Rows from block 3 of a small image classifier, named by matrix and row number. Rows with one number within an expert belong to one neuron, the router's apart. Each number is 128 + 24 x the weight over its row's rms, rounded and kept within 0 to 255. All counts start at 0.
Before each expert's rows are labels from the 100 images, of 14848, where the router gives the expert most weight on average: "strongest on" is what is common among them; "patch colour" is the nearest of a few named colours to the mean colour under the peak. Only what is clearly more common there than usual is listed. The data: pen-drawn characters of a made-up script with 800 signs. In brackets: how many of the 100, against the usual share in percent.
# router: router (model.blocks.3.mlp.router.weight, 16x256, trained with AdamW), inputs 86-171
# up: expert up (model.blocks.3.mlp.up, 16x128x256), inputs 86-171
# down: expert down (model.blocks.3.mlp.down, 16x256x128, transposed), outputs 86-171

# expert 9
strongest on: one stroke (56 vs 11.9); only straight strokes (52 vs 15)
patch colour: black (91 vs 40.1)
router.9 [122 110 120 106 107 131 135  89  99 127 137 118 146  94 114  95 145  73 141 133 140 105  97 111  96 103 132  95  97 103 139  99 114 113 149 136 127 120 143 137 152 114 171 103 125 145 108 127 156 110 125 170 145 120  91 102 106 132 138  63 127 169 136 144 133 148 164 103 151 108  82 160 170 136 116 146 119 149 141 118 107 152 184  85 107 139]
up.2 [163 124 135 150 135 157 104 130 170 135 127 127 139 149 145  90  95 114 113 197 108 148 104 131 143 185  92  76 115 133 111 158 120 143 103 109 130 127 127 120 125 111 115 140  77 114 131 126 153 105 148 122 132 121 128 148 190 144 123 104 128 125 132 182 122 124 116 151 100 161  74 139 122 152 115 108 123 138 172 166 125 134 110 134 127 144]
down.2 [111 127 154 104  76 120 119 155 120 151 117  99 142 132 123 155 133 105 152 107 148 115 129 143 120 137 108 130 121  83  89 142 124 159 169 118 135 144 130 142  95  90  79 111 130 139 106 135 170  95 117 134 135 143  83 164 143 123 104 121 116 146 170 131 126 101 111  85 144 129 137  79 113 148 114 134 109 121 127 149 157 146 126 115 114 123]
up.3 [111 118 139 114 147 133 119 178 106 106 138 102 150 159 155 123 134 108 154 162  87 120  93  92 146 115 125 118 108 111 141 144 141 112 146 101 142 147 102 116 142 135 148 134 162 126 135  98 110 130 121 125  84 156 184 154 132 113 105 144 122 149 155 127 122 106 200 141 143 113  99 134 131  92 120 114 111  98 178 108 145 124 103 139 100 100]
down.3 [179 117 104 108 116  61 126 140 106 147 100 162  95 116 124 143 141 158 137  95 124 172 170 110 115 138  88 160 143 110 110 124 126 159 149 121 110  91 107 137 141 154 161 122 137 142 152 152  85  51 160 117 128 120  95 177 136 160 127 108 120 137 125 141 138 163 108 104 108 147  96 102 119  99 147 129 152 114 124 139 106 144 113 153 122 140]
up.4 [151 104 120  89 160  74  73 157 105 148 157 104 107 120  99 119 158 132  62 150 130 110 121  98 110 135 177 114 104 119 154  86 140 110 138  97 149 159 158  82 113 152 121  75 173 166 129 138 131 130 103  99 129 165 164  95 123  73 117  97 143 155 145 132 124 131 151 121 122 109 165 166 145 134 118 129 111 151 119  98 122 132 137 142 158 146]
down.4 [133 145 121 136 151 159 130 114 112 151 145 116 128 125 108 130  68 163 150 131 165 127 123  80 144  91 126 119 130  41 129  98 138 142 108 133 132 131 116 114 120 144 120 123 134 127 159 123  93  85 108 147 151 170 139 168 113 103 126 154 107 176 146  99 104 120 103 142 119 119 151 114 121 160 164 151 125 133  92 126  92 194 126 163 119 118]
up.5 [185 131 148 125 152  90 132 153 130 143 159 158 150 171 120 132 162 130  96 120 147 118  47 124 143  99 114 140 119 130 128  93 111 103 118 120 166 126 129  95 107 131 117 113 150 126 157 141 104 132 112 134 136 162 118 179 130 139 125 127  78 107 137 103  90 137 104 131 120  58 140 151 143 115 155 152 125 129 130 167  96 129 143 145 136  85]
down.5 [119 118 124 105 137 101  89 169 198 111 151 136 105 121 133 115  61 120 159 141 114 106 134 133 126 117 153 155 123 151  88 168 127 114 133 121 129 142 135 100 107 126 104  83 111 131 113 108 104 115 135 145 113 119 105 104 146 116 141 123 136 157 119 122 151  98 101 163 145 106  92 128 119 185  86 127 135 155 174 108  98 148 130 149 132 114]
up.6 [128 128 156 161  77 144 105 108 131  93 124 124 139 130  98 133 157 101  66 145  95 145 124 111 125  51 122 127 144 159 148 152 150 130 131 134 159 103 148 137 147 143 105 116  97 135 111 109 105 129 127 111 125 120 133  86 146 116  78 128 127 117 159 117 104 134 154 158 138 102 140 133 150 182 107 135  81 114 175 124 149 112 114 140 120 114]
down.6 [116 119  85 145  98 125 125 162 138  80 114  73 159 131 172 159 104 150 157 141 143 172 108 127 120  89 117 144 161 141 139  93  73  99 117 165 169 145 130  64 139 114  98 133 124 116 113 120  93 152 109 120 133 128 122 153 158 129  92 114 117 123 155 152 154 109 160 158 152 153 150 118 141 107 156 120 158 145 139 111 106 117 121 119 105 116]
up.7 [110  94 141 126 138  73 116 127 122 111 123 174 148 105 120 119  82 127 164 139 158 131 116 142 147  68 113 120 150 137 150 159  92 124 131 125 162  88 134  73 122 147  98 123 104 122 125 122 113 152 145 112 162 160 114 100  92 122 183 135 100 138  94 108 110 117 135  92 174 148 128 125 133 146 144 124 154 129 149 108 127 117 169 158 121 167]
down.7 [118 141 116 165  90 131 137 117 152 118 183 107 137  75 136 145 189 161 106 134 128 106 113  66 122 143 149  89 100  90 128 102  92 110  98 117 121 153  97 106 116 147 154 144 103 125 133 107 196 147 112 156 139 100 130 124 131 106 168 151 150 146 149 116  99  84 139 154 107 132 113 124 111 128 125 134 127  96 150 144 106 135 119 143 146 120]
up.8 [157 139 173 156 113  98 155 146  96 115 119 121 122  86 110 143 143 145 129 124 128  97 119 172 107 117 121 144 128 125 106 131 143 118 135 135 129  97 120 121 114  91 130 163 125 127 144 148 121 117 107  76 145 151 135 143 107 128 123 122 118 148 144 116 137 136 119 131 147 104  97 116 170 154 106 112 130 156 126 126 141 111 146 117 133 117]
down.8 [122 133 170 113 112 118 153 148 142 113 131 157  89  80 125 147 106 170 116 150 130 110  87 161 128 177 122 167 133 161 106 110 140 112 115  55 136 171 135 109 101 145 145 137 116 145 162 127 152 139  89 112 126 113 108 159 113 125 147 123 134 136 115 105  99 103 169 135 154 121 124 121 133 146 138 126 138 144 114 144 137 161 118 184 119 118]
up.9 [142 124 152 129 131 113 105  64 119 104 133 123 150 133 158 148 113 123 133 123 161 123  77 166  86 137 131 158 132 142 154 166 102 141 109 147 105 173  98  89 158 144  88  73 131 132 172 133 115 136 154  79 110  90 113 144 107 100 176 111 147 111 156 120 119 165 147 109 132 107 182 125 130 123 121 117 122 114 108 108 141 145 117 179 140 111]
down.9 [124 155 140 136 109 165 133 134 121 134 126 139 123 107  92 129 158 113 122 158 137 133 108 139 121 184 138 145 124 117 112 118 148 125 139 111  87 121 127 150 117 123 108 124 138 126 142 142 177 153 140 122 137 123 115 135 132 142  78 164 133 120 110 134 127 124 122 120 181 144 133 157 112  95 173 110 149 108 163 149 154 121 109 147 108 118]
up.10 [126  95 112 131  69 133 143 117 119 152  67 161 105 142 132 103 115 156 104 126  82 121 125 162 140 144 113 129 110 157 110 144 121 109 152 103 135 124  88 138 141 161 121 142 128 174 159  82 168 130 147 149  95 166  94 117 127 109  57 135 133 109 130 150 150 136 124 110 136 124 101 124 130 123 144 125 142 111 145 140 145 142 119  96 143  96]
down.10 [104 143  98 167 104 142 117 156 140 106 149 135 108 168 123 140 101 100  87 133 122  84 150 101 133 128 114 166 119 133  84  96 107 146 178 193 146 145 116 128 122 109 101  97 126 108 119 154 142 130 127 139 139 136 147 174 176 133 120 117 114  92 138 140 141  58  51 121 127 101 131 133 150 145 159 133 132 111 164 125 147 129 152  97 133 106]

# expert 3
strongest on: one stroke (67 vs 11.9); only straight strokes (45 vs 15)
patch colour: black (95 vs 40.1)
router.3 [144 151 107 126 162 150 118 118 108 108  85 102  87  98 130 122 118 114 111 154 122 144 135 115  84  80 109 103 119 133 161 151 125 166 145  97  85 118 121 110  90 124 143 126 102 148  93 132 153 120 131 152 147 157 132 172 157 119 118  91 126 135 141 152 121 143 118 119 169 151 142 137 140  87 146 174 167 122 152 158 167 116 141 172 122 113]
up.2 [135 153 138 151 148 110  84 125 111 147  83 124 134  83 157 100 141 139 148 152 186 118 146 117  89 102 127 118 136  83 118 138 134 139  98 163 106 179 115 120 101 110 157  97 139 143 121 169 128  74 127 135 118  72 134  69 127 123 126 113 157 130  81 101 143 140 122 140 126 102 128 139 120 166 129 109 152  78 177 136 127 141 126  88 139  97]
down.2 [172 133 126 116 169 120 149  97 125 108 119 100 151 120 142 123 102 196  99 107 111 147 130  99 115  79 116  91 133 140 160 133  72 103 188 108 119 143 141 135 135 127 139 104 136 129 132 151 156  78  54 135 110 107 152 145 157 126 162 104 144 167 100 118 148 139 148 131 169 119  99 129 115 128  92 108 149 163  96 122 158 111 136  95 142 151]
up.3 [160 155 116 137 140 114 113 151 123 100 128 101 162 125  79 113 122 122 136 165 166  96 190 147 140 123 141  95  96 127 175 141 152 110 105 105 142 122 113 139  93 150 169 107 163 109 125 167 140  99 116 143 102 146 166 158 130 120 159 117 140 150 116 165 185 154 122 102 174 154 144 132 131 119 132 136 136 138 143 140  97 103 143 133 121 114]
down.3 [156 126 143  91 125 151 125 107 125 127 149 137 125  80 127 148  83 110 116 121 119  99 135  88 127 147 161 172 138 163  76 169 124 116 143  72  97 108 103 116 148 142 171 147 136 137 134 119  86 139 124  87 130 123 109  81 142 142 134 120 114 154 134 139 112 144  98 127 133 121 118 131 129 126  57 157 106 175 142 155 108 171  85 121 119 134]
up.4 [104  95 141 155  90 141 123  87 112 100 154 146 114 105 167 166  76 144  96 131 122 130 100 111 117 106 125 156 130 165 138 115 148 114 100 118 154 154 126  83 130  63 109 117 178 136 100 120 175 148 130 119 143 155 117 121 135 136 117 162  92 139 130 133 118 149 104 126 106  74 171 119 163 126 136 114 151 113 142 156 147 122 110 132 155 134]
down.4 [ 74 140 151  93 111 140 139 143 127 107 107 129 122 128 136 162 113 149 110 168 153 124 148 115 117 108 148 133 127 150 113 121 132 122 119 160 135 110 137 114 160 129 129 152 150 138 147 150 135  70 124 175 147 144 126 135  87 133 135 128 107 112 136 107 127 154 153 124 150 105 127 146 115 158  96 136 115 113 108 102 134 163 139 157 122 102]
up.5 [143 140 169 121 149 145 128 138 152 117 164 130 141 120 103 145 122  92  90 119 134 130 126  89  77 141 110 142 130 145 142 121 140 152 132 106 181  92 142 125 142 113 126 147 107 158 128 130 117 121 112 122 151 163 120  84 173 113 163 148 126 142 164 129 124 117 162  84 117  99  90 132 167 134 114 106 138 137 109 155  96 115 115 134 169 130]
down.5 [111 113 150 153 110 142 125 137 120 114 134 140 150 113  99 103 117 109 138 139  97 122 134 118 128 128 141 135  97  88 128 132 153 116 109 148 110 138 143 129 136 131 129 107 146 138 131 116  30 113 132 145 154 133 130 147 141 136 186 124 109 139 118 133  88 104 128 123 152 149 138 169 109 134 162 103 127 116 151 126  81 153 144 112 110 125]
up.6 [ 90  91 136 157 134 145 165 142 106 118 184 148 158 183 198 132 104 118 133 136 123 134 109 103 109 144 133 149 155 153 107 160 168  82 113  74 108 150 106 166 123 131 127 171 132 165 121 144 115 148 174 130 148  98 156 156 146 143 136 107 122 114  93 137 148 126 104 125 126 142 164  81 101 135 109 126  87 114 125 101 156 109  99 133 129 147]
down.6 [143 131 150 129  97 110 139 109 138 101 161 118 128 102 174 114 187 130 145 138 115 159 130 112 112 160 148 150  69 103 137 107 152 199 145 123 128 136 123 143 134 158 137  99 134 129  94 128 135 105 174 159 145 107  99 115 164 159 128 116 117 147 152 163 124 110 153 145 138 121 118 108 131 134 122 144 109 150 114 140 173 126 125 184 146 117]
up.7 [133  96  95 189 117  95 111 136 110 126 100 129 140 110 165 107 129 151 137 173 174 146 104 115  90 136 125 146 142 132 145 117 114 134 117 140  98  83 181 132  86 100 184 115 187 111 152 150 138 126 116 119 142 135 113 137 125 135 111  92 162 129 116 104 125 126 113 157 137 120 158 144  85 117 116 138 111  82 115 168 100 108 105 144 108 140]
down.7 [106  96 135 185 126 168 127 139 138 104 148 136 123 114  68 123 140 181 147 116  53 133 129 162 144 164 150   0  98 133 162 118  99 102 159 163 109 126 125 112 116 160 160 114 108 118 140 136 154 142 131 100 131 113 144 117  72 134 119 153 119 119 119 150 149 118 157 138 157 145 104 159 128 170  99 135 152 129 116 122 105 158 133 157 121 101]
up.8 [117  86  95  92 125 121 105 126 149 104 122 166 139 101 171 151 138 132 113 118 139 145 144 151 131 160 144  60 133 151 116 132 146 125 131 131 114 132 103 162 114 106 141 138 146 106  89 137 188 172 118  75 135 114 153 117  85 170 136 131 106  91 122  87 143 130 151 148 124 165 136 143 165 120 138 129 124 100 127 107 174 143 122 159 113 104]
down.8 [106 152 117 112 148 146 133 134 116 133 120 141 123 141 127 108 125 131 137 107 125  50 157 137 127 121 114 152 132 110 113 139  95 142 108 125 175 123 127  93 117 113 113 133 120 137 133 136 104 162 127  73 126 131 127 112 138 129  81 155 150 134  98 121 147 112 148 124 130 121 147 125 134 121 124 122 120 175 118 104  98 157 148 109 131 130]
up.9 [137 171 136 142 120 119 118 129 131 143 130 141 116 147  82 122 122  82  84 141 149 105 155 126 138  98 135  77 124  96 132 118 160 165 140 129 153 162 122  88 158 106 142 119 113 146 142 153  89 111 135 117 150  78 101 104 148 142 119  90 145 111 147 170 163 146 140 165 151 122 121 132 146 172 116 125 116 108  73  63 143 113 126 102 121 145]
down.9 [127 129 113 129 137 112 126 128 163 116 111  85 109 123 130  94 104  95 126 139 113 149 108 164 105 158 140 182  71  61 127 103 111  87  76 155 110 131 129 136 159 119 115 103 134 109  95 133 131 161 120 112 136 151 147 162 137 131 147 108 165 142 133 136 144 136 109 116 152 163 143 106 125 143  94 127 124 121 135 171 136  96 129 107 118 120]
up.10 [158  98 147 110  83 115 144  96 130 154  93 118  94 102 103 117  69 123 131 145 125 129 149  92 123 162 122 105 121 117 123 130 160  93 117 136 126 111 130 180  90 119 166  98 173 128  93 115 109 121 149  97 131 131 138  97  86 137 137 151 115 109 114  98 157 132 146 167 141 135 127 121 107 114 121 150 151 111 113 148 136 106 129  98 116 151]
down.10 [165 172 149  99 120 134 126 130 134  92 144 111 134 136 123 106 119 139 162 126 136 126 120  94 130 117 127 103 137 199 139 139 126  85  83 186 149 114 125 123 111 138 111 155 156 125 152 137 140  96 138 146 126 148  75 141 116 101 112 115 139 150 129 119 153 166  94 152  91  99  89 177 155 119 117 141 124 119 137 112 160 128 141  95 144 133]

# expert 0
strongest on: three strokes (69 vs 38.2)
patch colour: grey (41 vs 19.7)
router.0 [127 146 154 108 167 122 149 136 178 119 147 149 178 161 129 169 133 124 111 136 114 145 109 137 107  89 144 145 151 154 102  98 138 112 129 144 144 150 128 103 155 126  97 149 135 122 164 158 124  72 139 104 111 157 133 150 142 109 121 143 162 118 136 113 128 117 133 161 124 104 144  98  72 129 106 127 144 131 126 134  99 121 112 115  97 133]
up.20 [105 155 126 149 149 152 118 161  96 140 118 137 107 121 141 170 100 154 145 132 166 145  99 105  95 135 119 112 137 131 144 158 113 124  88 123 144 119 114 142 145 104 121 161  79 127 149 147 128 123 112 119 117 147 168 153 154 142  94 162 125 172 179 144 144 126 113 126 111 150 162 121 170 172 120  97  97 121 136 158 132  98 162 112 104 130]
down.20 [ 96 126 101 154 142 137 147 100 135 129 130  67 127 154 207  93 156  51 131 133 140 128  96 151  92 162 168 134 148 131 135 155 111 216 133 128 121 164 131  78 103 131  76 162 147 119 132 142 117 191 133  89 136 149 132 124 104 127 145 125 105  95 131 180 134 137 146 111  93 168 137 168 131 116 139 138 136 141 109 138 172 127 126 122 120 123]
up.21 [134 136 102 133 182  91 137  92 119 182 133 134 134 141 136 137 137 146 108 162 137 154  78 110 111 122 123 109 122 119 110 152 136 104 179 163 139 119 107 157  95 165 151 137 180 118  83 182 110 104 125 127 133 111 104 148 107 102 112 126 130 139 129 136 179  98 109 147 149  89 122 148 130 113  90 145 109 159 146 188 114 136 161  65 116 124]
down.21 [129 162 125 119 141 116 131 107 143 126 131 148 137 135  99  75 129 130  93 133 137  99 138 152 140  49 165 127  92  82 106 123 107 104 121 121 131 128 117 149  91 118 141 125 119  91 113 136 118 143 139 157 117 100 118 173  92 146 127 130 141  99 125 110 174 156 124 151 149 137 120 138 122 108 101 105 122 123  83 178 159 161 107 116 152 138]
up.22 [114 109 106 152 106 113 130 117 119 131 152 119 114 114 136 103 123 175 156  86 106 165 111 134 160 118 107 135 142 125 133 161 149 120  90 134 196  72  87 151  99 125 111  96 127 106 136 110 162 115  98  59 134 130 135  96  82 144 112 136 102 157 134 164 186 130 129 127 128 143 171 121 105 108 134 141  99 112  93 148 134 115 124  91 111 118]
down.22 [106  95 150 140 111 109 141 145 121  82 122  96 122 164 133 129 123 115 108 111  90 130 135 142 118 176 113 151 143 139  98 168 125 104 131 130 133 143 115 130 157 116 127 107  66 150 158 147 105 135 144 138 144 127 142 157  91 115 155  82 120 156 122 131 103 100  89 136 177 138 152 117 135 113 165 139 132  95 101 135 113 147 126 163 130 128]
up.23 [ 99 169 112 124 140 138 114 112 142 108 105 119  97 109 134  98 124 152 121  85 112 122 108 127 139 164 146  76 105 145 126 123 122 116 153  95 127 144 118 117 109  96 123  84 122  95 144  91 134 125  85 110 133 153 152 130 128 146  95 111 150 156  62 146 144 133 106  90 129 140 144 136 106 160 136 137 147 131 125 111 156 138 127 115  97 126]
down.23 [127 133 106 120 116 126 140 131 164 107 118 198 135 170  68 139 130 143 126 115 149  85 124 147 135 123  95 174 102 180  90  66 120 153 116 112 127 152 124 151 108 139 167 159 110 130 152  92 185 106 107 123 133 128  92 109 103 143 192 122 137 126 150 120 111 127 129 144 126 127  96 167 161 133 138 128 142 118 138 125 119 109 144 140 124 138]
up.24 [150 137  64 158 105 123 103  99 140 125 117 144 103 128 116 135 143 151 104 126 112 141  98  81  78 168 124 138 134  89 174 152 113 134 112 131 107 104 139 155 148 140 124 103 154 141 118 159 111  96 160 105 196 100 148  87 120 147  95 101 123 129 128 126 102 169  72 102 102  86  83 137 137 130 104 174 107 101  93 140  75 136 137 101 116 101]
down.24 [106 101 174 130 104 137 102 106 108 149 146 143 125 131  91 130  75 135 132 122 142 129 141  81 120 132  92  73 114 144 164  76 160  89 115 110 107 123 139  91 124 115  87 159 136 119 163 132 136  99 136 140 105  89 143 127  80 117 158 106 134 151  66 129 144 128 126 124 137 144 132 175 105 120 118 121  90 134 123 144  91 109 136  95 113 146]
up.25 [128 141  96 128  90 132 156  80 116 191 113 102 171 105 187 116 130 147 133 165 139  95 128 102 143 149 102 123  88 120 134 112 120 123 116 153 150 144 144 122  99 133 142 120 126  75 167 137 128 165 112 134 180  91 117 190 143 132 124 104 145 147 113 126 132 120 123 128 121 153 166 109 137  66 156 148 140 136 105 100 124 125 155 183 145 131]
down.25 [143 139 130  87 125 121 125 125 133 105 144 134 140 154 129 116 179 108 134 136 168  87 115 153 124 126 109 167 141  70 106 134 145 131  68 106 121 152 139 129 129 136 155 114 174 133 110 138 129 176 113 154 133 130 127 154 141 145 121  94 142 188 117 150  83 131 163 120 120 120 123 106 123 115 164 113 122 149 112 111 120 110 139 148 118 118]
up.26 [127 140 168 138 100 119 123 102 154  97 134  97 154 114 124 140 138 172 100 125 171 157 133 104 134 109 172 128 124 123 118 121 168 131 127 135 124  98 145 160 121 125 110 132 155  98 140  98 112 157 165 159 114  92 145  90 161 124 144  57 106 143 111 143 145 177 131 123 122 150 138 105 138  84 159 147 143 160 157 105 133 121 149 133 129 119]
down.26 [131 141 139 131 125 133 132 108 132 140 122  99 112 133 166 145 127 171 141 123 125 125 121 104 119  90  98 135 144 119 116 101 170 138 133 126 122 124 128 188 146 121 164 148 124 131 134 134 165 162 160 134 109 135 112 164 103 127 170 109 127 163  98 140  99 142 155 139 159 186 165  73 128 132 137 130 129 133 138 125 186  70 137 149 124 127]
up.27 [122 133 136 187 114 172 163  88 122  64 107  38  86 125 126 143 149 111 142  97 138 115 128 144  80 138 123  85 159 166 164 138 127 140 140 159 126 119 160 132 146 100 124 105 101 141 133 148 116 110  81 114 174 151 113  96 102 164 108 154 152 171 113 131 137 145  92 126 130 122 157 176 151 116 119 158 101 158 130 114 121 107 179 124 120 137]
down.27 [106 119 110 130 136 107 101  89 138 134 152  75 115 109 124 116 173 131 128 169 141 170 120 134 116 180 151 168 119  71 107 135 143 105 129 115 124 139 127 101 138 117 131 140 112 110 114 112 117 184 126 143 132 159 106 132 168 137 141 127 148 106 117 150 100 154 146 132 116 123 127 126 124 166 163 111  92 107 134  93 139 137 143 147 131 136]
up.28 [138 122 190 100 105  89 117 136 121 161 112 117 109 125 104 137 131 154 137 151 142 115 164 117  91  91 142  94 130 154 110 102 147 138 124 133 105  94 112 150 152  95  93 123 102 145 108  74 118 143 116 110 138 121 142 112 143 165  78  92 135 130 162 124 170 138 119 142 164  74  86 156 202 115  94 124 164 102 126 128 127 114 150 151 142 118]
down.28 [132 170  96 103 118 121 150 130 126 148 139  97 142 158 121 144 151 116 120 132  95 131 152  86 130 102 152 142 145 149 135  94 138 112  59 117 140 133 134 147 136 106  65 156 119  87 137 131 169 112 114  95 123 158 132 124 160 139 197  69 145 134 139 137  83  72 131 142 133 116 146 142 112  94 107 152 144  97 122 128 139 130 123 129 138 133]

# expert 1
strongest on: dark on light (90 vs 50.4); thick pen (61 vs 31.3)
patch colour: grey (62 vs 19.7)
router.1 [169 127 164 156  98 126 158  90 102 105 126 117 165 145 133 115 122 110 125  86 208 105 142 166 104 144 130 104 128 127 128  93 137 153 127  92 115 108  93 155 125 145  98 148 125 153 118  83 136 153 142 136 146 111 114 120  93 140 128 129 110 100 118 106 138 122 163 145 128 101  99 101  68 133 153 147  91 117 127 144 122 132 124  87 122  97]
up.20 [144 126 107  95 174 125  75 123 164 127 152 144  94 101 109 132 143 131 111 100 144 117 113  95 111 143 120 120 116 112 153 153 114 143 169 157 182 166 109 100 115 104 102 166 127 157 137 145 114  97 156 126 120 110 147 120 143 111 133 123 147 127 144 129 119 134 121 150 139 145 105 118 136 116 156 102 166 147 107 120 121 138 138 142 118 147]
down.20 [106 136 150 143 139 149 132 104 142 121 146 129 139 145 146 110 198 159 134 122 117 159 116 146 101 122 157 146 150 127 107 131  89 105 138 131 131 122 147 212 138 142  99  87 150 134 111 135  84 133  99 105 135 123 146  84 108 119  93 164 133 135 154 115 100 189  94 149 142 165 132 135 111 139 137  97 150 135 151 127 173 111 145 129 157 104]
up.21 [139 185 130 143 146 103 133  91 106 120  98 135 163 157 119 111 107  76 143 147 131 105 151 144 149 139 108 126 111 119 120 166  64 143  94 112 122  87 115  99 104 147 119 127 109 167 113 108 125 143 102 139 103  93 117 126 111 112 118 138 119 107 154 120  75 123 168 124 127  68 123 133 119 111 120 109 146 120 132 141 179 142  96 100 110 140]
down.21 [126 112 145 108 124 104 113 181 169 160 171 105  83 156 118 131 131  76 132 128 128 157 133 116 134 122 109 135 118 133 178 128 149 140 182 137 143 147 129 117 143 154  72 129 182 142  98 123 118 113 107 108 123  99 163  99 142 170  73 141 127 114 155  82 119 100 131 132 150 132 119 121 153 129 132 123 131 126 142 129 124  87 114 137 139 149]
up.22 [142 132 156 109 190  97 112 134 100 121 160 134 105 140 104 103 141 135  79 107 129 144 130 111  63 116 137 119 123 152 113 155  95 134 144 126 127 131 139 135 141  91 142  91 101 131 153 123  95  90 107 161  98  77 145  93 135 140 114  99 125 146 109  57  88 171 173 116  96 143  80 114  81 138 163 153 129 150 150 127 123 132 141 153 149 128]
down.22 [136 140 154 119 108 109 115 130 162 146 126 141 111 116 157 132 123 138 136 134 130 137 101 104 132 170 163 105 143 164 119  90 130 149 102 122  80 140 105 126 120 165 135 131 148 125 160 137 128  83 161 119 128 133 132 119 141 124 130  93 112 143 106 136 190  66 111 102 127 117 155 146 149 131 109 140  93 100 163 142 115 140 115 136 137 155]
up.23 [142 129 142 101 111 122 145 125 154 174 138 130 142 203 100 151 108 134  96 109 122 128 117 118 130 154 123 162 141 136 123 159 115 132 113 125  88  73 101  93 179 108 133  81 145  82 127 155  82 128 134 177 153 136 170 119 188 106 146 146 129 154 136 181 169 120 143 116 104 124 108 110 193 140 159 139 155 126  57 105 115 107 128 120 117 175]
down.23 [ 93 156 105 120 142 138 135 125  98 172 130 140 130 125 131 115 202 151 117 136 170 134 110 154 132 108 127  85  76 126 139 156 106 106 126 139 118 123 149 157 148 144  78 152 125 135 153 124  93 149 135 125 126 126 106 183  91 109 125 116 129 171 135 139 124 113 111 104 155 134 110 143 141 135 170 137 121 117 162 117  67 134 120  96 120 129]
up.24 [159 119  94  93 147 135 119 125 155 143  96 104 104 138 147  92 159 160  95 106 124 109 125 130 125 158  80 141 116 144 140 125 116 123 156 148 113 125 151 111 130 119 182 162 120 127 138 101 123 126  62 128 139 147 136 132 127  80 113 141 103 109 134 111 132 100 122 132 120 112 147 148  86 143 143 141 124 107 123 152 144 135  79  95 144 108]
down.24 [127 115 111 150 122 108 142 138 103 145 157  58 117  81 160 107 155  67 112 122 110 121 129 119 110 131 147 115 151 151 129 146 151 111 143 105 131 133 125 145 183 128 119 122 141 135 151 115 143 101 129 171 143 112  98 104  82 127  71 107 141 132 134  98 135  94  94 133 160 110 116  88 106 173 128 157 134 117 151 133 144 129 149  86 124 138]
up.25 [124 132 128 142 162  89 116 119 123 147 139 120 168 151 146 160 133 129 150 144 117  93  97 168 121 103  94  76 103  79  93 162  98 163 108 101 139 108 122 114 138 115 131 118 169 123  94 198  83 147 102  93  99 112 153 108 116 114 125 106 106 123 133 119 161 120 113 103  88  80 146 143 148 121 133 139 131 155 124 120 162 124 161 125 168 112]
down.25 [122 134 110 136  93 142 106 142 123 133  99 132  92  93 133 143 123  79 131 136 143 147 150 105 114  84 178 140  93 124 132  77 140  92 130 118 133 106 119 150 170 145 157 114  97 119 120 125 101  95 138 137 129 153 191  99 147 150 104 134 171 113 105 120 110 117 114 105 127 140  80  78 127 163 123 149 114 137 107 126 138 151 137  89 137 140]
up.26 [106 112 130 153 141  78 112 154 116  57 110 103 130 111 110 163 148 122 117  88  88  95 121 128 121 129 123 134 112 114  83 129 117 154 190 143 111 187 146 140 117 129 117 113 169 150 143 121 132 117 129 116  81 136 160 150 146 118 107 150 129  81 128  85 138 103 111 159  79 116 118  73 171 121 125 115 128 141 122  60 120 164 138 131 154 135]
down.26 [ 98 145 120 129 107  43 140 140  99 164 113 104 136 121 105 118 124 131 119 125 185 158 148 113 115 100 138 121 153 105 134 148 137 169 150 138 137 145 129 129 150 126 108 101 105 122 111 145 112 163 154 131 120 144  97 211 147 102 137 112 128 182 142 121  96 170 154 111 152 130 152 176 130  92 138 111 139 137  96 163  84 135 143 137 132 125]
up.27 [157 148  64 140 118 146 146 115 123  56 132 133  54  90 133 156 136 178 151 114 140 170 153 146 128 189  86 108  84 161 159 116 109 131 166 117 109 133  93  92 135 104 107 121 102 130 116 108 161 111 114 144 115  97 116 133 114 138 165 135 122 138  80 127 149 152 144 148 116 132 121 147 135 154 106 157  52 122 155 112  97 136 125 129 148 117]
down.27 [117 122 120 167 100 173 120 123 102 111  99 106 121  92 140 100 179 147 127 122 143 138 135 177 111 128 153 165 127 153 160 125 128 112 111  69 104  91 101 119 127 115 144 144 126 152 120 133 111 138 104 126 140 137 110 145  99 106  93 134 108  84 125 151 111  75 118 102 112 136 122 127 110 135 176 115 120 104  99 110 146 101 115 148 124 110]
up.28 [120 116 123 100 108  90 164  86 108 129 109 126 132 160 139  86 125 114 161 149 128 148 102 131 129 164 157 147 150 130 108 113 132 147 147 135 128 140  99 101 114 129 170 103 124 151 176 110 166  98 100 125 146 128 108 157 138 122  96 129 134 169 131 157 130 122 117 189 114 151 112 118 103 101 162 112 135 133 113  91 115 166 155 117 160 110]
down.28 [131 125 122 188 146 141 138 178 129 132 120 111 128 116 122 135  79  70 136 129 166 126 161  97 122 115 128 134 145  54 136 117 106 107 136 133 145 111 172 125 147 140 101 133  84 129 150 136 101 119 145 160 124 101  77 141 115 127 106 101 120 109 120  89 124 135  95  80 158 139 140 154 116 125 134 145 128 169 104  99 148 137 130 140 128 112]